{
  "arch": "convnext",
  "model": "image classifier",
  "dataset": "small charts drawn from random numbers",
  "train_examples": 203450,
  "image_size": 64,
  "crop_scale_min": 1,
  "horizontal_flip": false,
  "translate": 0.12,
  "rotation_deg": 5,
  "color_jitter": 0.1,
  "targets": ["items"],
  "num_classes": 6,
  "isotropic": false,
  "norm": "layernorm",
  "hidden_act": "gelu_tanh",
  "mlp_ratio": 4,
  "layer_scale_init": 0.1,
  "inner_norm": false,
  "patch_size": [4, 4],
  "conv_stem": false,
  "depths": [4, 8, 4],
  "widths": [48, 96, 192],
  "kernel_size": 7,
  "loss": "cross_entropy",
  "init": "kaiming_normal",
  "residual_init": "none",
  "optimizer": "soap",
  "beta2": 0.99,
  "learning_rate": 0.0031,
  "beta1": 0.95,
  "shampoo_beta": 0.95,
  "eps": 1e-08,
  "precondition_frequency": 50,
  "max_precond_dim": 1024,
  "one_sided": false,
  "adamw_lr_other_params": 0.00078,
  "max_grad_norm": 1.0,
  "max_steps": 12500,
  "batch_size": 384,
  "epochs": 23.6,
  "lr_schedule": "wsd",
  "decay_fraction": 0.3,
  "final_lr_fraction": 0.1,
  "warmup_steps": 620,
  "weight_decay": 0.1,
  "adamw_weight_decay_other_params": 0.05
}
Rows from block 12 of a small image classifier, named by matrix and row number. Rows with one number belong to one neuron. Each number is 50 + 12 x the weight over its row's rms, rounded and kept within 0 to 99. All counts start at 0.
After each neuron's rows are labels from the 100 images, of 14848, where the neuron reaches its highest value: "patch colour" is the nearest of a few named colours to the mean colour under the peak. Only what is clearly more common there than usual is listed. The data: small charts drawn from random numbers. In brackets: how many of the 100.
# fc1: MLP up (model.blocks.12.mlp.fc1.weight, 768x192), inputs 0-95
# fc2: MLP down (model.blocks.12.mlp.fc2.weight, 192x768, transposed), outputs 0-95

fc1.566:54 59 45 51 45 66 54 44 59 43 11 61 49 44 53 42 51 56 66 46 51 59 52 53 35 60 50 29 38 39 24 56 59 38 64 57 41 56 66 68 72 39 47 80 50 43 53 42 47 31 64 53 42 54 50 58 39 48 54 45 54 35 53 37 41 73 40 48 58 30 35 59 44 75 45 53 46 60 41 52 54 47 50 45 75 48 57 54 48 94 47 42 51 72 43 52
fc2.566:26 75 55 56 48 43 39 53 51 40 49 26 31 48 35 63 55 46 41 68 30 42 56 65 41 30 49 63 55 46 38 56 39 54 48 53 62 51 55 43 34 41 38 41 40 54 54 41 45 27 44 39 39 34 62 64 38 51 70 43 49 60 42 44 65 49 70 54 36 43 46 42 43 59 40 24 68 53 50 59 48 53 37 34 46 51 55 28 36 52 48 57 35 62 38 53
patch colour: black (32)

fc1.536:51 58 71 55 59 38 48 51 53 69 49 57 54 31 44 58 31 28 38 45 49 64 33 72 54 34 71 45 45 44 22 62 64 46 48 61 39 74 52 53 43 51 47 51 70 51 44 37 45 53 77 50 35 50 20 49 46 64 68 52 60 46 30 55 50 57 55 68 49 45 61 58 44 36 50 31 49 57 52 64 65 70 58 51 46 60 36 62 32 49 64 39 64 49 30 36
fc2.536:61 48 47 40 63 31 43 44 33 44 48 77 67 56 35 61 47 56 60 83 41 22 47 43 45 54 44 59 41 49 42 60 48 34 34 53 55 49 33 50 62 69 64 41 49 69 57 49 33 55 59 54 32 67 23 40 51 46 49 52 55 54 31 45 47 74 60 43 62 46 63 63 57 33 72 47 56 62 44 36 42 60 77 48 56 56 61 45 44 57 49 53 48 50 39 38
patch colour: white (65)

fc1.324:50 36 43 38 48 49 55 50 49 61 64 59 41 49 80 59 65 63 53 20 59 55 42 57 73 61 40 65 45 44 38 23 74 59 65 67 61 51 46 62 52 43 35 68 78 49 50 54 47 57 58 50 62 56 64 56 66 39 49 48 60 39 58 68 71 43 58 23 59 64 16 66 66 43 47 59 33 79 54 51 54 56 69 31 53 54 37 48 42 51 47 41 45 37 44 54
fc2.324:57 62 43 68 85 81 45 48 39 71 57 42 53 60 52 54 66 43 49 37 35 48 58 49 57 43 44 53 54 54 59 45 56 48 64 57 39 67 44 45 55 36 55 53 46 64 64 43 34 44 56 21 49 45 66 48 71 40 49 35 30 49 49 55 43 66 47 37 60 45 45 36 55 48 53 29 49 44 37 50 49 52 40 61 16 47 65 79 41 55 52 36 42 32 41 65
patch colour: brown (32)

fc1.11:65 49 53 47 42 48 58 25 49 62 47 91 33 65 41 41 51 44 66 38 56 57 51 46 46 40 59 58 63 33 47 37 42 44 50 70 58 59 76 48 59 22 42 36 45 82 63 54 56 70 46 62 62 79 37 50 56 60 36 41 48 69 23 49 34 65 53 35 56 45 55 68 41 39 73 47 64 54 57 73 56 63 46 49 33 54 63 55 37 62 50 36 48 45 44 58
fc2.11:41 41 76 38 62 56 31 71 44 76 41 85 54 36 56 56 28 57 27 60 65 32 61 52 33 54 48 47 49 28 42 28 46 30 38 55 56 41 54 42 38 51 35 61 47 53 64 39 57 70 73 70 47 29 57 16 51 54 37 60 63 53 44 59 46 49 67 82 54 46 50 34 50 53 38 44 58 46 43 51 55 59 52 41 36 40 28 40 60 53 65 45 52 39 46 55
patch colour: black (34)

fc1.129:78 56 32 33 39 39 81 68 54 56 64 30 51 46 46 54 53 42 49 57 53 46 46 33 42 53 48 39 53 50 55 49 48 43 47 76 52 51 54 59 58 77 55 65 55 46 45 52 65 59 63 64 45 75 59 74 45 57 70 48 45 48 28 59 67 48 62 60 52 53 73 53 48 50 81 52 49 41 40 52 38 50 37 43 52 48 44 51 48 45 35 44 30 22 56 38
fc2.129:56 67 43 44 33 62 56 38 47 58 59 39 46 37 45 46 47 68 58 81 47 63 46 43 41 53 24 39 37 45 46 58 53 43 39 31 40 28 55 44 50 40 51 56 52 68 43 37 43 54 46 37 47 36 54 48 58 69 50 42 56 33 55 63 53 42 48 52 70 50 33 36 29 66 50 27 61 43 44 54 51 52 53 71 62 58 45 61 40 61 63 48 52 29 35 38
patch colour: black (34)

fc1.346:60 73 57 52 73 68 62 50 60 56 38 66 57 52 31 58 65 72 44 47 55 67 44 73 34 51 39 51 54 46 18 63 73 64 42 73 67 57 61 39 66 38 48 63 49 66 55 61 48 40 51 65 56 57 47 53 56 39 67 54 43 47 56 56 40 42 51 68 44 39 48 50 62 49 38 55 50 57 45 49 51 71 75 41 48 46 67 51 49 56 44 74 24 57 58 38
fc2.346:18 46 49 58 62 48 58 35 66 56 54 37 42 72 56 65 47 51 51 53 66 62 43 31 64 40 51 45 57 54 46 47 64 42 47 51 77 60 56 49 49 61 41 39 62 65 74 62 86 51 57 32 42 52 42 60 40 40 53 43 41 50 57 58 44 61 52 59 45 52 29 48 40 58 51 39 59 49 47 47 56 59 72 26 41 26 43 55 45 61 41 61 54 56 38 50
patch colour: white (68)

fc1.493:58 46 64 57 43 57 42 40 62 50 47 57 44 48 53 52 48 48 55 51 62 44 41 51 43 64 42 66 75 68 53 60 58 44 56 42 56 69 56 49 45 63 61 43 35 61 37 43 89 51 51 18 47 46 37 35 43 56 32 29 50 38 41 33 63 37 53 57 48 30 44 52 44 67 38 46 50 58 36 54 55 58 34 43 38 45 32 47 66 43 32 22 67 37 66 50
fc2.493:52 38 48 46 39 57 43 50 42 54 51 49 63 58 50 59 46 64 42 49 61 50 42 39 35 51 61 52 60 76 52 57 78 47 52 50 54 64 57 59 70 55 46 46 57 51 67 34 52 52 58 48 40 72 61 47 41 47 29 40 52 50 52 74 66 35 36 35 30 25 35 56 43 40 58 39 71 62 52 55 43 28 53 49 67 56 52 49 54 62 64 57 47 35 48 39
patch colour: grey (45)

fc1.380:50 49 62 59 34 30 60 79 61 56 43 47 55 44 58 44 52 33 68 49 65 60 63 49 63 49 64 47 44 41 51 37 48 39 62 50 44 35 69 45 33 41 45 43 71 45 35 36 52 63 52 38 64 59 47 63 52 40 49 70 58 53 29 26 53 59 48 67 80 26 59 66 56 52 51 47 58 36 55 41 55 54 50 57 25 77 49 45 50 61 63 39 46 32 31 62
fc2.380:65 39 60 51 68 47 64 55 43 43 56 41 57 50 48 37 60 46 44 64 61 43 54 51 53 59 26 37 59 31 56 49 54 64 47 42 38 63 22 49 60 47 63 54 32 43 41 63 25 44 68 46 50 33 28 49 38 38 68 62 49 36 39 24 59 51 60 68 58 47 70 46 74 72 56 65 54 34 64 67 61 37 43 43 49 66 52 31 55 45 55 56 52 48 41 41
patch colour: white (61)

fc1.47:37 54 47 42 33 40 40 48 59 29 54 52 62 36 60 55 66 51 41 29 70 53 45 68 42 55 49 36 45 62 47 34 55 42 38 41 66 57 80 34 50 54 45 65 49 44 33 51 38 53 38 53 43 52 48 48 53 48 56 58 36 52 35 40 69 65 61 54 48 35 45 46 54 61 35 48 51 64 39 54 50 44 52 58 24 35 48 59 72 47 54 52 18 55 49 30
fc2.47:24 60 35 43 35 49 55 58 63 39 43 60 65 60 67 28 64 47 59 60 45 46 47 49 32 37 53 27 35 81 45 71 42 76 41 56 45 55 78 48 40 49 37 52 30 57 43 49 57 56 61 48 42 50 51 40 50 46 46 49 57 70 39 41 40 39 59 60 53 48 69 49 31 65 42 47 63 41 35 66 64 58 77 60 61 56 64 40 49 43 51 42 36 68 30 28
patch colour: grey (38)

fc1.619:57 36 44 62 47 67 50 64 56 43 61 44 63 48 52 28 73 62 53 51 65 57 55 36 44 43 62 56 49 48 68 35 64 59 51 58 66 39 83 51 45 64 47 58 43 52 37 53 47 36 50 54 46 43 39 58 57 55 63 40 49 56 36 54 71 57 52 48 48 35 24 62 56 43 56 55 46 43 29 26 71 35 43 43 51 42 21 39 44 56 38 28 47 27 45 26
fc2.619:40 87 32 66 54 57 62 42 39 71 67 61 64 52 65 49 46 55 42 45 43 53 66 61 51 67 46 31 69 33 54 76 53 47 48 43 51 62 48 40 62 69 71 39 37 54 57 58 39 52 61 48 66 58 59 37 37 48 42 34 51 64 47 50 61 40 41 52 85 35 40 32 40 30 49 41 50 72 42 45 49 61 35 61 60 39 73 49 39 49 35 29 21 44 40 38
patch colour: brown (29)

fc1.105:58 36 40 65 59 65 47 45 51 68 34 30 31 57 58 42 38 38 61 59 52 56 65 38 43 52 54 43 57 69 43 45 72 53 46 63 40 39 62 17 55 69 60 50 34 31 70 46 47 35 51 50 74 56 37 45 55 55 47 40 56 57 62 36 38 62 47 31 51 54 74 44 40 46 40 52 34 53 43 29 28 52 59 71 64 45 49 27 64 48 49 28 52 56 33 66
fc2.105:45 46 48 52 42 57 53 35 44 47 56 75 78 50 49 47 61 60 67 52 48 45 49 78 55 62 57 56 57 72 68 63 62 53 58 53 62 53 27 57 41 40 61 56 34 25 47 54 54 48 60 48 86 47 50 37 34 40 32 56 57 47 51 56 43 49 60 48 65 72 49 59 38 46 45 49 44 30 37 43 37 69 32 56 49 54 69 54 56 45 43 32 57 70 43 57
patch colour: grey (31)

fc1.232:43 64 52 44 48 53 45 54 48 56 68 27 53 53 57 47 49 62 40 60 53 48 51 50 54 56 46 63 45 47 59 57 46 55 44 47 49 39 41 64 62 77 35 30 64 70 52 40 25 32 25 52 43 57 47 46 71 37 77 30 54 56 54 47 78 28 45 42 51 52 60 68 55 56 71 52 29 46 43 41 53 45 54 68 18 49 61 44 50 11 40 35 71 40 32 37
fc2.232:59 59 56 54 52 75 61 50 62 10 60 41 50 42 41 59 48 39 38 51 58 61 40 59 53 29 65 73 54 55 48 61 33 52 23 47 63 51 49 58 34 48 28 54 48 53 49 42 65 39 53 36 44 58 54 36 39 60 39 50 48 62 47 24 38 44 82 50 47 42 30 46 53 50 64 38 46 57 56 52 49 43 35 79 34 61 44 40 61 37 49 72 44 78 64 61
patch colour: black (47)

fc1.330:63 47 65 49 64 50 14 45 42 40 36 55 33 55 59 30 81 34 42 74 54 42 37 65 59 45 38 43 35 48 40 62 41 60 53 76 33 23 43 58 56 67 50 56 56 65 48 34 38 52 63 41 30 63 36 41 33 31 59 43 68 71 49 62 48 19 42 40 73 59 60 51 36 55 36 59 29 44 40 56 59 33 64 56 68 35 45 50 53 48 42 44 46 42 60 49
fc2.330:44 56 49 52 39 52 48 55 65 49 47 38 21 51 51 54 55 60 41 48 56 55 38 38 65 52 50 82 36 41 52 59 34 47 69 64 61 76 54 37 21 70 64 43 38 74 43 56 44 61 46 68 64 50 56 59 62 41 62 40 55 57 44 50 51 58 40 50 37 32 51 64 44 57 47 56 56 27 55 62 36 37 55 38 42 57 57 41 53 51 32 54 48 53 47 42
patch colour: grey (43)

fc1.191:59 42 45 66 48 66 81 75 52 37 58 53 30 47 45 47 61 38 65 62 66 65 57 30 58 64 47 59 31 34 39 63 53 51 57 51 62 25 24 49 43 30 45 62 48 49 52 30 42 66 28 44 55 49 44 63 46 51 49 40 46 61 56 49 47 53 52 30 60 61 62 63 52 52 40 56 42 49 48 41 53 48 62 50 39 37 44 55 53 59 33 54 73 24 56 56
fc2.191:68 25 39 73 43 37 47 46 45 53 45 43 32 47 70 50 42 46 59 68 69 81 55 62 63 41 33 62 43 36 36 71 32 54 58 36 47 45 39 48 69 63 23 37 45 18 56 27 61 45 45 55 41 46 62 58 35 62 63 41 40 46 50 42 39 51 63 50 77 57 42 52 54 44 66 48 66 51 54 51 30 59 57 46 41 43 59 51 47 50 32 42 26 34 52 46
patch colour: white (65)